config = dict(
    train_examples=26041,
    time_shift_ms=50,
    n_mels=80,
    encoder_fused_qkv=False,
    encoder_inner_norm=False,
    encoder_layers=10,
    fusion='prefix',
    decoder_activation='gelu',
    decoder_positions='learned',
    residual_init='zero_last',
    lr=0.0015,
    l1_shrink=0.03,
    final_lr_fraction=0.01,
)
Rows from block 6 of the audio encoder, named by matrix and row number. Rows with one number belong to one attention dimension. Each number is 128 + 32 x the weight over the matrix's rms, rounded and kept within 0 to 255. All counts start at 0. Numbers have three digits each.
# v: attention value (encoder.blocks.6.attn.v.weight, 128x128), inputs 0-63
# proj: attention output (encoder.blocks.6.attn.proj.weight, 128x128, transposed), outputs 0-63
v.1:112138073163128161209131128198134158128178139131074126154165135175212212122070128134123128146164164128136103143138128155157090131160233185159127116128125125181186147166217176148132101255255103
proj.1:121171127126050115093141130178140202129183034148138110092181128131127000135208166131113140136107090255127137157129115161006227127128007127255128093252097217129129106144090000224127127121128162
v.2:143128137117126128099154135116128128144127128128128128152123096129122078128115128189103127128153126129132128128144128128118130128126082126129125128128128128125121107129113095147128128104138128
proj.2:128126130131134124128116120138122122132107140118116136128151137126152222122120128129146137126109131125126137127128119132202134125140181110140124133146110121137128142123128171076099127133136125
v.4:166128128128181126070196124124128127128079136126128123118129129128080098103133057145116128059000061128128138127000056124128156128029065125128128128133079152095032129128100079109128230079116130
proj.4:128066128104130080221087128128096092148116128128190156128077128128128255128124128117128220162157192041127024106128255045168093128150140130000156128059215024167183128128124128128128016128123128
v.5:126126176000128123145038110101112084099128127113169200128108144128125090254229141090160129080128096128122157128136169115127126128127003111033148143125215128127122109105031114114128033104000189
proj.5:143116146193161213113128135007117108124096254102124124155023133143167243127000121117136000128128144000129127089128043072196059209127197128000077160068130072033118149126254255054073255103128086
v.6:152162059238098132034255127153128158148127156150036093216168107144134129020071126221066127185125132129173085137060102154129128128128202168255126088129058119133147130223217125160128128130255011
proj.6:089137126112109055171128139255144152161142000175130132098255129103102074128255143131128255128127133255118131175129171179113238021171116156255157076255127236236146118122055046202135101159129194
v.8:126128124143128130145127128128128128128143134128128111123134152170108154128128128076142129130094133118115128142123128127148124128135162128128145128133134128128130128166129128126128112128131127
proj.8:126118118128098126128128134125122128121138084128128112128111131127124066111131118128127125120129128154096128120123128128067128117128115147128130093129127131126134113129127128160132127133127143
v.10:126128087148105128134105151135132157128128111129124127156128117113159174068096173151118127255255199130130108130255128143129093138222205146156127110124172127128217128130175240152128119174242120
proj.10:128179128128106128085207128137147145105209124133053127128238128129128000156158128141098129054092057243185163179110000249094185098117090127255128128244031147130086128129130115143142127129128130
v.12:128112130079163128130121128109190096125120120110175146112127133120100073107107128101157128082122128127121218114129128124123128129116077093082000143128134136127051128071064132107128166087030142
proj.12:130128128128131130127128126086062094127110164113128129127000128126128203177094121125128108184157127038128099108127189108202119187124128128018128184075129097128127126127123137115128128128123108
v.13:128127133075128128123128129119140104128115116127132156130126119098127086129129128129128128117136128132138128119130128128113128120126078120122046129128129129128115128095098128127128168091096131
proj.13:129125129129153129126128123112129128127104175117128130128102128125129211132115125126129128128127128057129127125128133111194127142126146128108127161107130119127127129125126140118128128128128106
v.15:123128127127128140131129128124128128128145129128129122127134137186081120131129129078145129130081145122128128150091128120128121128156138122127127128144156128128129128161124129124128128124143128
proj.15:128112108131105122128113128127117129121126100126127121124099134121128127091130119143128126121130128142086126091126130123096128122128128159128124096128124131128135121127130130161128127132123138
v.18:157128148134135109117129151167127128128128126127129144116126125085149145127155142089143143126106117148128139128099129128125168128124118133106142126128109128126128134097123121098125133148119128
proj.18:113143133140128137130132128138130129131128128132118130128136126128130130127095133126123111130136130102167088129154129127127117135101128134130130152124153128128111129136145130122150133082128121
v.20:126127097137129128128128090128128127128128109128131128115128131127128126128133122131129128137096129128128127105089128111118129128127161132129104128130128133128128138138128163119128203101106142
proj.20:154102127124128099127129160148149127133132126127131115173111087129124134132125118086110109076136089150127129125121129133101111113118101144103174127116130146118128094106134114172128120186118120
v.21:132124157109210123128121156112128098126111125124154129081126140124037109134158081104142128003000057127122161110030092112128141128046069101095128150131124180113022129087071079086128208062033150
proj.21:130061126128138108171094095043104101128104141117176143128037128127128255124096121122141123170159193000128033089128255000150040161128137128000128128000215000128166126128123128115128065128120112
v.22:128129128129132128128128127128128173125128128128128128128128136128129128128128126128127117128114099128128128128128128128128128128127128128128127128128128129129128128122128128128135128135128128
proj.22:128128128128128128128128128128128128128128128128128128128128128128128128128128129128128171128128128128128128128128128128128128128128128128128128128128128128128128128128128128128128128128128128
v.24:135185128121128146130125188124132128128119128117128128192143131132078116112044120075128063127127128131120181125132113129128129128128132107128000129128128192128087128129128136115128158126127130
proj.24:134128044128128140127128114085116114198128127125203216124070122118158126187120113147044225128124133120121128107118128128128128151128129127109128171093120129128138127128114133128124128142110127
v.25:103128084129129120116129086130128128128128109128130143118139127124131125136133129126128130131118128131131129128090128128127142128123131131129136127129121128128128129128130138122128159128128135
proj.25:140127173119129119137127133161124115131127139149128134146101128128131160128119130127117128129144128124152125131142130135125114126126118129108134132124130126128127121127130119148129120121126123
v.27:128110128091128128128128128124128102128128128128130217129128128128103127169130128128136128128127137128127128128128128128132128120128127128127128131128128128128128128144128132128128127105125128
proj.27:128128152137128129128128128128128095128127128128128115128128128144126128128128128128128128128128128115128128128128128123128128127127128128121128128128128128125128128000128128128129113128128128
v.28:129101139087173154131109140075227114123128116118193163101126134109061118130095127065167128101118130127112227105129126117127133129128101079077000142128139143111062128042063143100128238064014155
proj.28:150122128121134137126128117081082064126102177107128129127000127123128174174084112125128096170133125022128106097127204109148104190114127128001128195021128081127127125127124147111131115138120102
v.29:128130128128128128128128127128128149128128128128128128128128129128129128128116128128125082128121127128128128128128128128128128128128128128128128128128127128130128128127128128128128128129128128
proj.29:128128128128128128128128128128128128128128128128128128128128128128128128128128128128128243128127128128128128128128128128128128128128128128128128128128128128128128128128128128128128128128128128
v.30:117127089128129145131128089128128127128154116131131132113130142108128129129131118131139128149078138107128110110066128116126129128128193127131104128135128131132129152136154148118128194097105135
proj.30:138121127128125106129129151135145127133130123126133119154099099129125129130142127084119121110147116141113130127127131131104102128111090136100149126102132135110128090129128108201131116174118127
v.31:128161126128118134110252083128128128139147198128111110131170128201128052137128115173113128129066104126191128130005128124128156126061123126128128128135111123128113128199116000133128128108106116
proj.31:124104160129143077132011168178123116161021128141144128130094130077141255086137143107177162153149189141026111102134159127218133117197161129128129129134141127129157128094128141120060128128138162
v.32:127127128143128128125128143129143137127131127124128127126130129128128129128128128128129128128128127128121128128128128128127128129119128129127128128128127128128128128128127128127128116162130128
proj.32:129133129127129128129130116128130129128128128128128143128128128126137134128127131122127128130128128128132128128128128128130128130128129130127128127128128128130128128128128128127128143110127128
v.34:128128106126105128128128128128117089141128128128128128128128128128128128128128128128128128128129128128128128128128128128128128128128128128128137128128128128128128128128128128128103128116128128
proj.34:127115128126128124129124128129128128128128155128128128128128128128127128129128128127128128128129128128111129127128128126128127128127128127128129128128129130131128128125128128129127124130128129
v.36:128128128128128128128128128128134136122128128128128128128128128128128128128128128128128125128128127128128128128128128128128128133128128128128126128128128130128128128126128128128138128133128128
proj.36:128128128128128128128128128128128128128128128128128128128128128128128128128128128128128128128128128128128128128128128128128128128128128128128128128128128128128128128128128128128128130128128128
v.37:127129134128130128129128139131128128044128128128128058133148143128110127065128121130128136132111126130128141128128128128127129128122130133128127128128127128132128129128130128128128129124129128
proj.37:128128000114128128128121118128128128234127122128129141106121128128129125130128138128128128128137128128128128128128128128127128128126104128128128128128128133128128128128109128128127128128119128
v.40:255138161133088129000188114055108127145138154143118015177134055000140087000109030255077115103127128143128093085000128128114067119160159135148128128129106092105074094061178128129127204129128093
proj.40:021128130142114079178115132179122136166107138154142182142140232255123216255194255070207171172128117095060176193255154150246128128127143061144170129155137126157161145192123096128127000146148148
v.41:144197127165128129103181128124159128128160135128065000124137090110133125000035105146101104040124129138154155126118066128128121128113127129134089128127052142118085129108136132140158158184208071
proj.41:124129128052110100163128088128125128191131128158140202126129155128148179205156150127126166217158146128128058129128255124134129146129128128128206128119122011183197134156083000128127000128099128
v.42:128127127130129131133128137127128128126161128128128127128129135164123128128128128110139128128119128128127128130129126119128128128170130128127111128128128132127130128156128128128128128128128128
proj.42:128121128128130125127128127128128128128000128126128129125119139122129132128128128128128128127125128128128128125128128127127128128127129134129128128128130128128128129124129129127128130126128127
v.45:112085129069128127162066127130094128128136121128202248134124168160124129255166157116147141221180127128105126130141250128130139128133141126123157128129211123157179127166128121128126068101080195
proj.45:136127128212147158078128185128138128072120128087108083128127078120112071057128109134130106037101116128128180126127000134113127103128128128128076128127130222059060124085166255128129255125136128
v.48:128128128127136128130128128127155150116128128128128133128128129128128128128128128120128126128127128128128128128130127128128128167128128127126126128128128155128128128127126128128139132135128128
proj.48:130128129132129127127128123128128128121128128128128127129111127128128129126126103129125127128128127128127125128125130127113128116128128136128128128129128137125128125128129127129128128129128127
v.49:130132133116127127118129101128119128128099128132129141127110101000149124124126128141104128124130128131148130119125128129117128128121121122144137128128128127129127123023128128128127146114127128
proj.49:126134128138123129135138140129127127130183129133128085157144122255106111144125130117118129133130123128128129146137129128140128128127127125128132130128128128131130128175126107137145096136130128
v.50:134138132117124126099137100128112129131078128138131140127106092000150116096125128155096128122129128132149133113118128129116128122122119123153143128128128116129125120017128126128127142122131128
proj.50:125146094149118133146145147129126132144216130136128070175157119255093105162117163103110130149130118128131129160164129129154127129127127117128134137134127128139132126192120097150152057140130127
v.51:125127128141128128121127228129136129127140126119127124127135129131123129128128128119133128128120125127116128129125128127127128129127128138123128127129127129128128131129131125127128111173134128
proj.51:128139127127133129135131048125134133128121127128128153123127132120170149127124132126125127131118139128141120122129128128129129135130132138126125119126128135136128132127126141121128155101126128
v.52:128128128128128128130128124127128128128128128128128128128128127133128127128128128120128127128128128128128128128130128128128128128130128127128127128128128128128128128131000128128128132124127128
proj.52:127115128126128119129118130132128124119128126127128120127127131126114129129128128128128128126122119131128128128124128127126127119126128131129127129128129129134129129128143128130128127126128128
v.54:098060128031128127169104117133062126128221124129221255130126190165121129255173146111159165255132128127105122129138170110129139110128159126128140142129223109147162128175125127128128076078108190
proj.54:164137128228157159052127218128152128061091128078125041129111041090109068000125094145128055042122122128126188125119000142105127122125126128127069128127129238015069084068152255128128246123132148
v.55:128128128128128128128128127128128128128128128128128128128128128127132134128128128128128129128130128128128128128128128128128232128128128128129128128128128128128128128127128128128128128131128128
proj.55:128128237128128128128128128128128128128128119128128128128128127128128128128128128128159128128128128128128128128130128128128128128128128128128128128128128128128128128128128128128128129128128128
v.58:163171128207117128055145141124147136128013142127026000127128055102135127000122120165095109032126129139152136129126067149124111128128081129128128123128049126100109128103129129128129128143137070
proj.58:077137129065100124225130079135111127192173129200128217128165255165137221235135157087144199193126143126130118132133255130173129134145155128129159128129127049244182174191128000128128072142128115
v.59:127128128127129128121128114128126124128127127128129129124122126102133121127128120138125128128127130127128128111103128126117185128120126128255130129128128128128126128059127128128124170119126129
proj.59:127134129128123127128127132128125133136131129130128125133127117173123129105129151128126128135146127129127128132162130132133128133128122118122128128128127119126130126143125125129128111128128127
v.61:128128128128128128128128128128128128128128128128128128128128128128128128128128128128128128128128128128128128128128128128127128128128128128128128128128128128128128128128128128128128131126128128
proj.61:128128128127128128128128128128128128128128128128128128128128128128128128128128128128128128128128128128128128128128128128128128128127128128128128128128128128128128128128128128128128128129128128
v.63:121127133105128118167100044127125127128119141139129131130124121114129136143128129129125125135136128127133128128138120132142131127129128113151118130126136128131136123127129139131128129102120129
proj.63:127125127128125142119130167128131113118145120127136114131128123129102085128135121132138135114134128127119140126128127125122122126127107118128139129128134132116126116127116123134131124149130133
v.64:128128128127129128128127128128146128117128128128128128124128128127127128128128128128128128128128127128128128128128128128127128133129128128128128128128128140128111128123128128128146138131128128
proj.64:128127128128128128128128128128128128128128128128138129128128128134128128128128146128128128128128128128128128128129128128128128129128128128127128128128128128126141128129128128128128128128128128
v.65:143128159193132141109144129129129095128128163123105128124128166055153141129168122107141150088060126119128120128000100110129137119135229159123133128091109107127121174100199128147131196132125100
proj.65:129158107087126159098120119088132161130076080136179128114057105114129026084121147125150131148177131128100149130179099144119123127142042108215059126139251146054119087101060134137127134033149137
v.66:132128127113127128135136107125128130127124124132129139119128115122129116129129128101129120138135129133085127102143128132129129128136115125128127118125131128130131120127120128123127134111125129
proj.66:129124141130132127127120146133129127131133129127128123131128126128127134128128117135128129123122127130128128126112128104127128130125131132124128131127121128127127131127140115131126128133127121
v.67:180146148106185118136154127163128111128103140124129176144128128051243130133117122120106113018137054158128155128128123128150130128087084129123135147128117190129020128072124073106128219201128129
proj.67:089155084171033246126143146120128128130154087134129102122107134128077074115131125095187198172129151107128098099127168071110102128129128166154101128128206090097138128168116128178127130074127121
v.68:114130133133128153150141115128128127128164128125118127119131149214121107205126139092189128145129128085129112128147128113132103127111089133114127128121128128128129105172096132155131112063116118
proj.68:143039125124150097128074127176118132117084126126120122126103128087110156111128093189093061072154124126098145129127131131098145127128126128114119126135067129130134124109160164119128127164111148
v.69:024074096127092129127000167108128139128130100151136070055082119160000127114136239122255152220137234029110131117216161128127147128241172127150115121134205111126255127162142214140117013032128142
proj.69:199124218083240071128125087106128084126123228059070211138138101134255153186065074176040075067127106140177122128129051155193121157090127059000196132095000128130000125094138102076144125158127074
v.70:208153146130128099043255077128128111128096165117128113189165112111173082132127059222034109078071053190128122128056096127132112128015058108098139142128061128111000096120108040113128143175110128
proj.70:050088061113107154183047153181124108124127028199217131091072156101114167092206190026255231129132181131063136130131206106124128128186163169193120131129255138133212142126128191129135149089127234
v.72:125126128183138188128135144128131107127161136119122116122223185163128127137128127111178128114115128106126128128099115090130127128124162154121123131124128133125072144152136130150154156123120116
proj.72:136113119112131107124088091125129148115035122123133137109000100105134123118128176174127044129178129127125134134158132136082130132129092100128113122130129129101201116107114174109134128124121137
v.73:114127148198136148089128130128128097127136169120093101106128178133130155153158128127171162106095132065128069141036095085133111124123243160118128138085117129119119165135174163147141170129123097
proj.73:128136108089126125115116116126125155121065113151140145094040129103137105112105169186128067133163098072125162130194130151105131130131048109171059123131186129121135108109081156123127108089127144
v.75:195144151097161116149172117160127112128117139128128205169155128046255130138113100126082112054141040164128133128128125135134129128074085130120139142126108163134007122086120065114128209202129128
proj.75:083159089209041227120156170126129128130148088133128063130114130128045093097178128081204213139129141101127097110122136087107112122128131181195088128128191095102161136141127128180127135081128123
v.76:203153144130128097043255079128128111128095163117128113178161110111167082132128067220039107074085055187128122128071096127132112128023050104098139142128067128110000092120104053111128143172109128
proj.76:056087061113113155184047152183123100125127034201217131094070157101116167095198181033246229129131177130065133128130219087115128128178164173183122138129255137133204144127128188130142149090126233
v.79:170141142087122083127169078122114115138086140135128136158160104059184119131125127220063109136165066147128111130146128168157122119090030105099140128128111122128046061124096051109128118158123130
proj.79:048136130152150184126141160144130063122136104128117115129106143089092183115216107034233255081117130136131128121093115097134120129127190193141125151128148150130134182112196214141157170082128135
v.80:127126128128128129128128134128128126128130128128127124129128131170127128129123128131138128127133128118127127128138128126129125128107119131128127129128128128125128124177128125132128096127128128
proj.80:122122127121128112138116125142126128124126124128127130122127128114128138133128130151121120124141127126128130134132132134126130117131125126130127126129102128145137127128123195122128128141126133
v.81:172149230128250204233160127227128121128170133128128255132173183050255188136124089092127129034130065129129169128083128128166128156096144147107162131102127136200055172059133068129128237255147127
proj.81:116201064255000171032202151110153255130139074128126012151126128162000000077147150107152184201128128100127083124124125124048128090129053162255010084133180087057153112196110125231100110088154086
v.82:158128170185137162097147139123125054127130164123121136106128188077152139132182128048145144068073113118118098093000097101142149104141255168095138144078123128128096175090186122159131216163110112
proj.82:129140109099114164095109123099145147127057096135171133094006107128132048112129191155180116152197158104122124128207127145111111131134024112171073163131255115025115065128095166145127134011136134
v.83:163128173187139185100164143117125046127155164123116136107128206089162134143189125019157144056081124108126084110000084095148151095153255186101134143063127129128090181106189130183131255138116103
proj.83:139125110097123150074088119093139146127014108137182129089000087104137046082128189197175090151216151095109127116224124144105112134129021095177039178131252100004111047116098179141126135000129142
v.85:114130129030123116167130140127053130128109087134159205134128122092158105129063152097136096159212129144000130128255130150128130127191000084111128126129153128147128076123051121126124132116131168
proj.85:128102141255142162125158162128161060156180159113088073150137144144077168165144089130160164091058147097180088074033128000123127130076242180062157188125097125082104168155189127145157124147119071
v.86:133132140119127126133141087128112112128112128131128255146129130042154129131145134089153128129130128137130129128127128131128129110145129139132133125106128123138130128069129127130127190119133127
proj.86:132141143187128188108150216116138117145149136134137000152095124147077032110129116097110161127125128104124127119104000111138128122128131132153099162147196092042098116128140087173126127088148099
v.87:127144128142128144145173105128128128128197171128106133130130148128145115155128128064163127136130147098146117130114110121136128127128189157129100119093193128129132128188136145178137212000126112
proj.87:184097135145190075061099131113128134134000144120133093128062014020097131018159094233115051095173023129084161120126079129114144131110127097135063123139039128084120124037137142120104131143118165
v.89:137129138190131131101140130129128099128125160123104127148118155081160148128158118127126140082091123125215113141018107117129141120129231171128129129098110128126116175099187128145130202138128114
proj.89:128159118103125152114127116078129144130074113142150132120089128125132071062126150113136129156178133127117132129185103157128129129136062109170072128132186128090127082118083138128127132037147150
v.90:078144108216102054027156128105130162128088128128115000128127052208051127127128123182074128127036128145208126128102135126111117140106098106120115097160065128082132128188123118121128020121101117
proj.90:121069125000163068249043072187114168122122095133127228123240201111180200136112121128073124128139108202114156192132127184126169121159142127130161081128101252255157146110108153069167128221135255
v.91:120124125113128129128111135128129134128127117129131123129127131187118127126114127154131128127134129125126128126177145127127120140107094122128122131178132129127124123147114123128145073147129141
proj.91:122120127125126115157123123160121126121137128123117138124145132137129150159129142129120120129127132127129126135129142131131128128130129127110164125120097126165164129142124135122129124158123129
v.95:126126118113128100128081098144148162128101127130128085154128074137128142088081117255078130144125116137228157127162143144114108159096113101143128128174108128128130128128138101081128011174148138
proj.95:094163134126114124165187128125129148137188102125125141126255129148128126146130132036119146141102128178137152190118141135157128131139127127119174033119075146201148195137007096112102127173131128
v.97:214128000255113128171255113128128238128180128131104143208171032255255128103081128130106128130169128254151119255129118176128180114137255144195088127125104128124255129128255092141128145199255118
proj.97:128128128058128128123127131000128128129124128131143128128096128128128186128128127128088072151198139128127099120128132128199128255127128128061129128107128110128138128136128128128047127128128118
v.98:174128072255046133202238124121128255128255129251139130255128108196255135098065128146000117236209128252148104226142113176129153128213199165255054128171115128128255128228209117199210147137255127
proj.98:128128129000128128128089133000128128129117128107139146081080128128128207128128127128127061149181144128127100080128134128255128255128128128000160108000121047128128128128144128128000127128092114
v.99:093129128152128128127153083128128120128128134128119133128128123103140125128128140132127128118128119162129126193122128172142118107101092129121126128122119122128159128128129188128128129233171123
proj.99:140127125128128128116128141103128128128128128145137128134128129129128128128128128117119127138144129128128128118128129127142128148128129128128132128128128128129140128128128121134096127120128124
v.101:148220092255045128186255232187128234128176129237125090255193084157167128023003128129053116149186153137132117182133118255129130128244248224216022128128122176130255061253252255140128183255255128
proj.101:128128175047159128126124128030129128128126128071133128128121121128128175128128149128123060182203145115127064086128191128135033255128128127000159081000068000128103128130155128089000127093000116
v.102:101128129153128107081124136116128128128116106120128180128128127075128145156169148103172134088107140130128128128084141121113023128129114129110134128127125127126131133117128199109128136128118125
proj.102:138144121129130124129139128128129137127133166128128101135138111128127112068069108131049124154127119134133120123128127127135171122129123150128107128131128137141127117128129079132133129131157131
v.103:091043165000209128068000022075128014128077127045132177000057169094088128250255128123215141105065103117123140070124139000127126128021012025039227128128134096127000189005010000104128072000000128
proj.103:128145069239088128128153128236127128128138128205125121128138131128128077128128105128128196074051112152129215197119047129078216000140128149255084151255200255128150128128102128187255129183255140
v.104:192128128128128128128136141079128128128128128128128128130128125128128126128128128128131128127128128130128128128128128128128128097147128122126128128128128128127128127125128128128128128128127128
proj.104:128128128133129127127127127130129128128127128127128128127128140122130128127128122129127128127125128123128128124107128128127128128119130139128127128128126128129128132127144127127127133133128127
v.105:134127128074128128117059174128128128128127124128154128122128149142081128136156122109154127132123141108122132059128132018115134149141159119128138129136146131128097129128119100128128128033084134
proj.105:118128129128128128141128114176128128117128128116111128128128128128128124128128128140135142114097126128129128133128076128111128072128128128130125128128129136128112128128128128128176129131128139
v.107:083128159130127147198120020132110128128128162136098136127126137124199152169128128237101127096211117064135119128153125146163094125079107136117128133114121114131128128143137046188141073124115114
proj.107:120114097097124130084127183087127121170127118129157131112148091130061077145210141077140138137120128183088176140110133121181132128126128100127179124123124127143146131131099154148050125142121149
v.109:146076115130132112091129194116129128128127128126175119127126152172076082151142108122129127129069128127062128077127136072027157083125159112178131129146150143128104128130152130127128129120128142
proj.109:110131129027128128210119101229126123117132111128091128113160128128156135134127137158166175124128128156131127136175128128155128116141127155101110128142137159127077128132106138128224114138128147
v.111:218213038255000128190255191158141255128159129255135056255162059255174128009000128131053114182185190165128117185131118255130141128255255207254000128145126150128255068255255191131128170255255128
proj.111:128128247001254128128090088000129128128121128055130128106117128105114197128128154128128063154207160116128063032134196104185000255115128119000188116000049000128056128128158128039000127064000119
v.113:121128141128128132125128126129128128128128128127128128127128179128051126139141128128137131069084128116110128128115137122128121128113125126126148152133128128130117128131120130127131107130111128
proj.113:128128102114128128136128119140126129128128114128128134124128127128135127128128137127128129128128126128128129128128128128126128123131128128128128126128128131128128128127104128128128126136128128
v.114:171125120112128151156128119112128128128128142128127129139128112129184149100128127198127109138221128110128126128159118147135115128155140102100124128126128128125128117098133160133128130128104127
proj.114:125134132125124121119124128119128102125126128125169129117132128123125103147146123128116122127077120128123128115113166127141131128114128132128131127129122127133125147128127103116123127136127140
v.118:117128144128130134126128126129128128128128128126126128125128185128042126140142128128139129065077128113108128128114135115128119128055125127125144152130128131130115128118119130127133111129106128
proj.118:128128051108128128133128125140126128128128114128128130127128128128129127128128134127128129128128127128128129128128128128128128122131128128128128128128128129128128128128102128128128122134128128
v.120:167128128126128130128128134114128128128084128128128128132126128124128114128127128129128120128139128127128127128193128139128128128162107114127128128128217131127128125122127123128128118132128128
proj.120:126128128128139128128126127129128128128128133127128128127128129127128128128129128128128128128089128128128128128120128087128128128127214127128127128128126128128128129132128128119128128128128128
v.122:255128069255000128185240118111128255128238129238183128255129005199255128068000128137000112255215136255159103255138075193129223128255182128227000128242114128087255128198131119187128169129255126
proj.122:128121129003128128128093133000129127129128133128133128128073130128128219178128127128128079128175142127127090080128132040215093255118128128000195120000102025128131128128210128125000127128063122
v.124:165128135108128128126129131098128128124108130128128128151123126114136127121128127126125128128128128127128127128126128128144129128129128121129128128117130128134126121108128108137128135146118128
proj.124:127128130128128127129128122135136139128128129128129130126149124125130115127133127133128127128122133129130119127120128128127129128126128126128126127128087128135121137127128128110127141127128138
v.126:136128024255075127190147123114128143128255129255147128255130108255157128099112128144034112255206128255141107198132116164131133128197194182255108128136126128128255128255215125255255128134255128
proj.126:128128169000128129128070130000128128128069128087135183079106129087128198128128128128128089128181144128126128128129133128255100249128128128000143085000124064128099128129148128128000127128079109
v.127:108128129136129121094127143134129128128098126124128157126128150128127212171255130098173240128078128128121128128118131108121128132098177128128178128129128133134128180131155129116130129151128128
proj.127:129164103132127142131137110131127148130154131130128119130142057132128108098106133128059115141156128130133120133142129152130129110130047127128122095129127128128127088128031124144148128128129124